Weights of a small image captioner: decoder layers 10.
Rows from block 7 of the text decoder of a small image captioner, named by matrix and row number. Rows with one number belong to one neuron. Each number is 128 + 32 x the weight over its row's rms, rounded and kept within 0 to 255. All counts start at 0. Numbers have three digits each.
After each neuron's rows are labels from the 100 texts, of 14976, where the neuron reaches its highest value: "tokens" is the input token at the peak. Only what is clearly more common there than usual is listed. The data: rendered scenes of toy objects such as cars, trees, mugs and chairs. In brackets: how many of the 100.
# fc1: MLP up (decoder.blocks.7.mlp.fc1.weight, 768x128), inputs 0-127
# fc2: MLP down (decoder.blocks.7.mlp.fc2.weight, 128x768, transposed), outputs 0-127

fc1.243:036105123145162125119127096061145161147140172133135116127114085140116099110134130174106127150160167099135094115115154087093078145116149119151141089137096189139116215178218147170129116169145068118106125108138109143145135124158116150092134101156142089153111112085082079078156151091142086099127164100193152141138086142135157091060088091132090148096108141124116070094069147151085145126085
fc2.243:156105136124118155146128133180107151152102128137141151098147161142136148134119065082156031176123102124173131174124149064159126076180150123112082085116140130054104088088139130067152169132076157102112110090124157122161159139086105061144063110104109118126118100115174139120187167149099149128120133094129172094104154152066115176124185134136132197168157133144152122099143144149104071169088
tokens: "a" (84); "," (11)

fc1.219:053104112179176153143102107139198165131130135111161161147111145097099120104087108167073149163140158134139100156115115061121073148140159128157129124108069147123108178137171178154145143208119129141104118063112113094147146165152140138082066075155174118108103106117118055103171134069118123115127164111176165122113149151105104097054102101122133130103122162087111069134125127143116135138042
fc2.219:103108156140168136156142113162146123159082171157103155091113139176132162115140096101149060142146108085141122129140159150161146090188120139139079081143135126052102147120144109081174153182132131133067130153167148136153202091135086074153078082128094078109153128092138106135189124113143158082099160097097132103105170166100144150111161074126119172220142151139160132123089126138116079166064
tokens: "a" (100)

fc1.232:116164110129101123069144064093124147150133127068136072127163144162158119128124208076090184132145109108145103102150126128146147188116100199109121137117117116142133179208168101154106094148097073149126105080149103167141119103114101179173172082130151139203109135114087115148153129113123178093170145116144089195106181122115115178100112102148149145065087165089144136114057133117119117116115
fc2.232:094142147119184149189140151146147113074138143161134185128097130087118131117142054190162088078124137151104130179130132119123101078110101106133103085123127095083137083106125169131120189101149134147094146176154146107099118166124176048091061197150115133086132116153142118093136080160153084177120097161161164061169099130103170103114092165110140125187153099125075140126186126123100119143155
tokens: "<end>" (92)

fc1.453:090148183148150117165082127144062155096082107091144067109158203126096159132123113105125142160157118084087136121132091126146138066142100091194158158181148144121114086165136172131099125147136079205116118103149081084133116116168133166140137083143139049103106156145089110141200134160111121142081111138122122133112084116144157149181145200142127189139136113168130074112132058141105160129135
fc2.453:152134125100130171164113137151164173109114167146127117096167098128191161124121119084129137079082179078132131155128170181102123120120136165162092124130140124154127157107099152140117115143079164049101087095203163171157124119101134111120050080117109128135055108103148125161093104112155084159115124155128085165211162180161175140078177181166110093177132126103158148096148150141182119125136
tokens: "black" (14); "green" (13); "brown" (13); "purple" (11)

fc1.87:151111105153162111136180121113160121100131091129139150143158143176100093145172094157136123048135123171083126155151129154075093124147102179145120143124165153104128108126125116126085137150078118124091071118128134129121107180136112109112122101137139185203149169062113124118118108117128122130106076086075079148118118171211130061061141087141107088092144075123132087140019132190100139127124
fc2.87:139122143170088103130122141155071115066124137114156064124144166102112114114113114118069148145161128082183168096110149083129094204105136118093167121159156145093196103161114145141143098123129137101146159116133113138148167122129094141140097163157103151069156078163157117123152127198103176068126123170141124153152151126019127192167144133101104207111067095123127083128139138095138129145076
tokens: "to" (18); "yellow" (18); "green" (9); "white" (7)

fc1.673:141149134134120070145114135162153147133148162124145104143147093145122141123162163182093124103114108129148131096183145137123138071123152112108136118147149129071126169135062153146153066146161134115151161153105111108232082160107116137081159100199104089082092150092124135168087137163114096079119130174185138103155046171192111043150155058100100141142130108153147103161150122170115090111123
fc2.673:135112159110119193113156131081064092133116106121143166122141165125137108105077093110197126162141138094089139118065089115156097156113116128148130130105103132186140081125168125111102191106106119138076090110141111137063152123120140095174109147097136118160191127123149092110180118129114183166137094111076110174109225078050120204108106164108150133106127118099127168105125130066129136187123
tokens: "to" (63); "the" (9)

fc1.307:078130125151108189101123224199132044160093148094078170115100114094141151093168090099134147134146118143190089140109118158178167090058175108136112130130100159102090129195108137128119139072161161093170181133112134059135145103103110177138093158124093156130146122139136153129148127115153127138143155103135129059165125113100128116109117116178089114102114165115163080167190089116115121099121
fc2.307:129122162148143082075137137080138191138127147078140135149120137169123077134105184120171111117083129045080197126136129169115100139175103088122134172141168107099150149139116110102111135143143089166181128197094104212103093153137132112176140130128125092132150176138098078124124156151186122118061148101088194150092108108104121138149080068106126110121118154180120161117108158101073172160142
tokens: "black" (36); "blue" (16); "teal" (16); "purple" (15)

fc1.580:152093118090103139158165142103153101099103156090111137132066125147174119115076108146105143121138089148097117089119113092177111166109156100194185119084074129162111075140166123109114145104212123215151127078098136092147095152159077137050065110177095132114111078143130166094136103151139072147117149147132153157145109110171119089092145160115123112098168138112149058159070144142137145087153
fc2.580:172159108118109165139105174139120156061157124147131084176152135143166123130137056181046162127116183146127137126202093090086075088122128160098049100174110156143146108150104113100158130104105144177123058142100161144128130152106111109130150122097112193145153147116110102094100090151141138095116138089118139160105104115072166066158174163116107141131098162134119120080174101057077135106147
tokens: "<end>" (58); "brown" (8); "green" (7)

fc1.435:170101109151154111093137117153107171108094116179165129128192100138116207125127114129145110178170145147068110141126122095146116154104117149114164179121099116142142106096107071107121204152149118153054095150133042130163148128120145121140108151134089088067103141112139136064090169171056158071088114186149160097141130063138136132104146185138169116075139159139116194150111153122102144124114
fc2.435:106181124099102171099155063156117152150121154117076126159120092076103095147116177176082149111139089121163156063150135166136100121094139119082125116124150084151108119129128167147087141114119090066165121140030187136132100081149143144103160098089132120074170151116109127166150136081112149119123117180138123174133158203110062065120135131082037127142158146134089100120131133114143175127125
tokens: "black" (19); "green" (14); "teal" (14); "blue" (12)

fc1.9:135059145170168142078130102168139131144134189094155104113105138097124170087097130151096123151114122182130163095145147148118128108111120118141141112107141107116134077086095127136102116117134124150211135140053113026072100092084200159108092142130106111046157157162151148091180112146136120080089125148162167058102081118133193127143097122098110093170170116134140108115082100131120160154120
fc2.9:133200087138090094176138088087077146156144118096149085122127147162123161130159141121157135175108064117105150184083167135105147177144095160119141134125124114176124138171102106146173093175151151078082117164152137176221115113116079133148188074085108131141116098101085120161076127142132165100153163116135147180145144155110120100121226098174144179126128134128139130129154151120186182117128
tokens: "yellow" (22); "orange" (17); "teal" (14); "brown" (10)

fc1.218:181127104148101074137169150139130151123160187174151146125112142161082118122164075138109132119151194169123127098116145135092159137096121142164185097178098114125143153112160112135141121140096111128079116187130108170124099132152076091129177153225178130177159187156092195147147135098068146064123103139146128075102141078137137133095179169139100145085123153078100113116084128148079111130075
fc2.218:098120099101117115139097132160124080136073117124146131084187093131136166146110157103172147137125068049135138207140094066153122161097179130154086153100156099109144134113099134085148095070136185096124153071174169167109152085139189141162078157072115176104082048164149071140156136148096148144107131194108110149135120183147108142115154158106144114121147094149148150117108157120142091136099
tokens: "black" (22); "teal" (17); "green" (14); "red" (10)

fc1.409:109150153152134083138147077145085173104066071141147107144147147141152157111164120135135115119125136136117073085168112085109126162105081115211198106147053116135163140134119121048119080134067083140105096134118152098142142126094094131149139149107152098185128170130130126126076126178113154098119150104174102121136078087126149085087103143136175203090111043112164159126124107151135105148068
fc2.409:156123117131104119144151104148113137127187159178160117111158120098103106179085156112156110115102102187113146065124179071000115112095115161089114075101178099179160138090113152098113149111186171106124144079138112101118182125130179065101087114133152136139194073164152120137141110085165139102169084119102103136125117133102112054122108117113084163136117124100121164096153119137156132135111
tokens: "<end>" (24); "black" (11); "green" (11); "blue" (11)

fc1.88:072142155121071108124143070130128116110119108097134103176165103209166081158111169082160144131129134098159136098205151111167119119160151138118125110113130117070142162212107145103149128148124129179111142161143088165183103165157116091127146142151107009143136145092119130130116142200137153129155157173165137167151066153144114088130131090055130152115145131136121165112088102135135089180126
fc2.88:160089103166169143120140162151110131121143145161110181099099154043105157095131101203104151113114139159123108148083108174113080113101116139137135108117135117217094051082168140140101097103137110074129115098139159089065170130083132141154103103125145211158116138145146119123165133046091112130090089090119085086110195113112152178115116139204142122102094135105144109132160143111112126089113
tokens: "<end>" (39); "brown" (18)

fc1.234:100143093138139083180154100128095121109125136165085076116176133176152149154108137125121154092148143239054113123139156129141112172086099171143141116153192123099072165195103151096141122145134085106162115115099195189142152096179105138162099089147184174141106190086124146107074115112123171133103140142146142128163108112144125182123072102094149140096124132114161070117101125120104149163093
fc2.234:113152182148125121093084171151146114169122156126189116077139075075099187129150164130127106161120134054206159140118157097116137100209153116107123103101130142156187103046095126104151084091149148110106140158179091138098142162112096141125096152099087108132149057160131129093127121088089142145116134089160113163117159105111131128047143113095110116198166136115096180137173146094158136124153
tokens: "<end>" (85); "the" (9)

fc1.629:113112163105106140120098146085118095162096142185091117111070144141093118103139135093142092121143048137096136074126114110108062101122125047110067118167114219174137089158110138135157123105130149104174124132113124135106127078096121100107111166153150122176155138092101110157121099117063152138122185072143114064141087151118148131169159155105080189172128104079121085156102169105177151075142
fc2.629:115132099136127137148153152181193132166099158143039121109179137166109128142135155142099124124142119129106150179076110129076181168111150122077112191144091134107110143114147131099161125202135145145109106113095198086131107145067111184192146115126186154081107126109130105118127093074148098135121143125125177129096123109131121151150104061101191041077131129119148198110166135116105144154081
tokens: "a" (92)

fc1.252:142096102127100107149117153145125156131072162155106126117112166130125114083129097079202061133155126146106091067108152118071142097113136064096061131173075141154190138179140066086122134125113105140138119174127067138108072070209158107105133133111092137112153128059090123140138154111115161141125180103141126166110102138089191095124122132128078113096126114104112057114088158152164124102091
fc2.252:059113138119166167136120148169103174168144164111145162154161138090054084124099172133070152152182122144105154147144129151111140125130120117110143133142088199096079085128074163100115132107174143137096079104112192106161120162128088165166164121143219125079079115152172106102203173090141118144113155107131132094117077154156092106164133128138108143039109117140115144093132163106132157129160
tokens: "<end>" (31); "yellow" (12); "teal" (10); "orange" (9)

fc1.296:155144163163080105142178144137164134103136146147123124159087201148084075164116077115131090185148207141144113164123153134069116188166063170130126064124100142137160141174190109162122137109132104198139138112103115199101113114119111159145109109088141142127115167141073122172190153147159144119120129146123117176139106073108069147155167135117097106135099164095106080131080063113111130148146
fc2.296:100132152088181152147095149095084121118129122099152164073169115125216151044134145146124122124067106107111151142141088109150148073143199128086084173127149153090114133094064149113152101141107157050103109134166173118136160139153118097117140109181151122128109050107117156118115132120123094160138122107129112106117131207133183160094139113124165169142148101137146185141211184135135083118139
tokens: "black" (32); "purple" (14)

fc1.633:094134149150141138147081093083115112051149098151158137135145143190125113162089118097204128180140141145159160133132127128106085134142152157098150090125125129099158104165171120086082179146121076083184174110139070114105107173151160086145138179093086127150145128087168080059166097205172180104140132110086122153152095155146137109100116161123115095097164130101094171077115147193100130146144
fc2.633:143120137154109120107149173125133139149129200125128112116099126102104153099157150129075154118138118117160109130074150076122120108112145137114117136127137142167079173145093119165173060165129184112114041137120169107182184136121108154146129053164144148113099094147146184198127215051054049129133103117185147129143187120118143138110159161162104151112143096150116082124111172112123124116105
tokens: "black" (22); "green" (17); "grey" (13); "teal" (12)

fc1.229:125118056133090069100087094169063154154120100074091049093107114150140128119166136131109140135111095199125135098204160091080148140153100152182149094117106124154151131165185175090128105175076101102091095141140114138129128108169112112170120070088141079150118100124182151145170112156115134120208135141176136173105169104085131121096131158100103074142161104112155167103152126141128099130115
fc2.229:136153158086165188150168157079192056108130155190138164082186089104105144151103135105146135132135156058151076161049105169143136109112155113094124152164118122139070104061109066142116131107149152137138142148112103107105103132124174144073108127139099170118156119153108086082124129061159143162120111185081126101159141154174107151128147070182139184109134157114139113145112152140175153142161
tokens: "black" (20); "orange" (13); "red" (11); "purple" (11)

fc1.681:091113122176101109095191094096104154098103152123141088153143123147199086173144199139110068145144113129158106144155115110193142122149110143182173137104092130056133109169107086109178155145117128160098149135132170107111111112113075144197183119137143107114031156132110127094115139110200088105126140133096094151162086084183100129155158102103158150126153129105113179076087136156174144119150
fc2.681:113139119089150167171106184172177135145169109120109187107130102099092161075100049140174156075101122134099106116103158145073141109109124146100097125142137141190137136079154175132110089063127130058141133119162114131126123154145146114055094162143093149128243098124113116133131136154087138158140095133181138067096169153077180137124091130156139116140097135143134123178193115116083127128134
tokens: "to" (16)

fc1.34:078089160084202129120142144081124102173087119083104095123140122187133125120173123145144152179129153167126117099133152094106202135122118156176213099129131132095052157116105088100126118120169112102119132183146118108130082175123081131120141125160129144162121182157166096120164176138198120091091210138154139105102081128108108117119131143151120163073099080060126132134119140099104172082104
fc2.34:138163163131059141131163144161105157078141133161151118124158135118064141138118090146072095062036145091128178161123134139111077168141100087075098139148141140106136115109114204157088079156107111140094150112146131151112146082101138130161075171141111149098169067109114140098088098130100094152116116123116143159150155164109136089115169091124129144159067090202107114111108162208105075157139
tokens: "to" (55); "blue" (7)

fc1.765:099097105091103114123102171145098054121085166092107161130115136087137134117141165175120096111091141176162185206144083138125094148138137172124162131142078113081086123122030113122132102119157127084124167146140142117135113202138158153141152091099126168146149133107162108157167150170129085167074122074107150137112144169170094083196161084145142138103162108084160095155074149184134106134149
fc2.765:101132109124102123085144143137089087111094130068100170121136121156115081137124176132058197086123149105146136106135146195148128176090138114123179119138160146117164197174128186137075087096103123133128129149060198147088131141108149151153105183170158148116204107133205064109168106161121101117082101137108109129091194082105129108138117091131170137112120176147078139112126145095131128155115
tokens: "to" (63); "yellow" (7)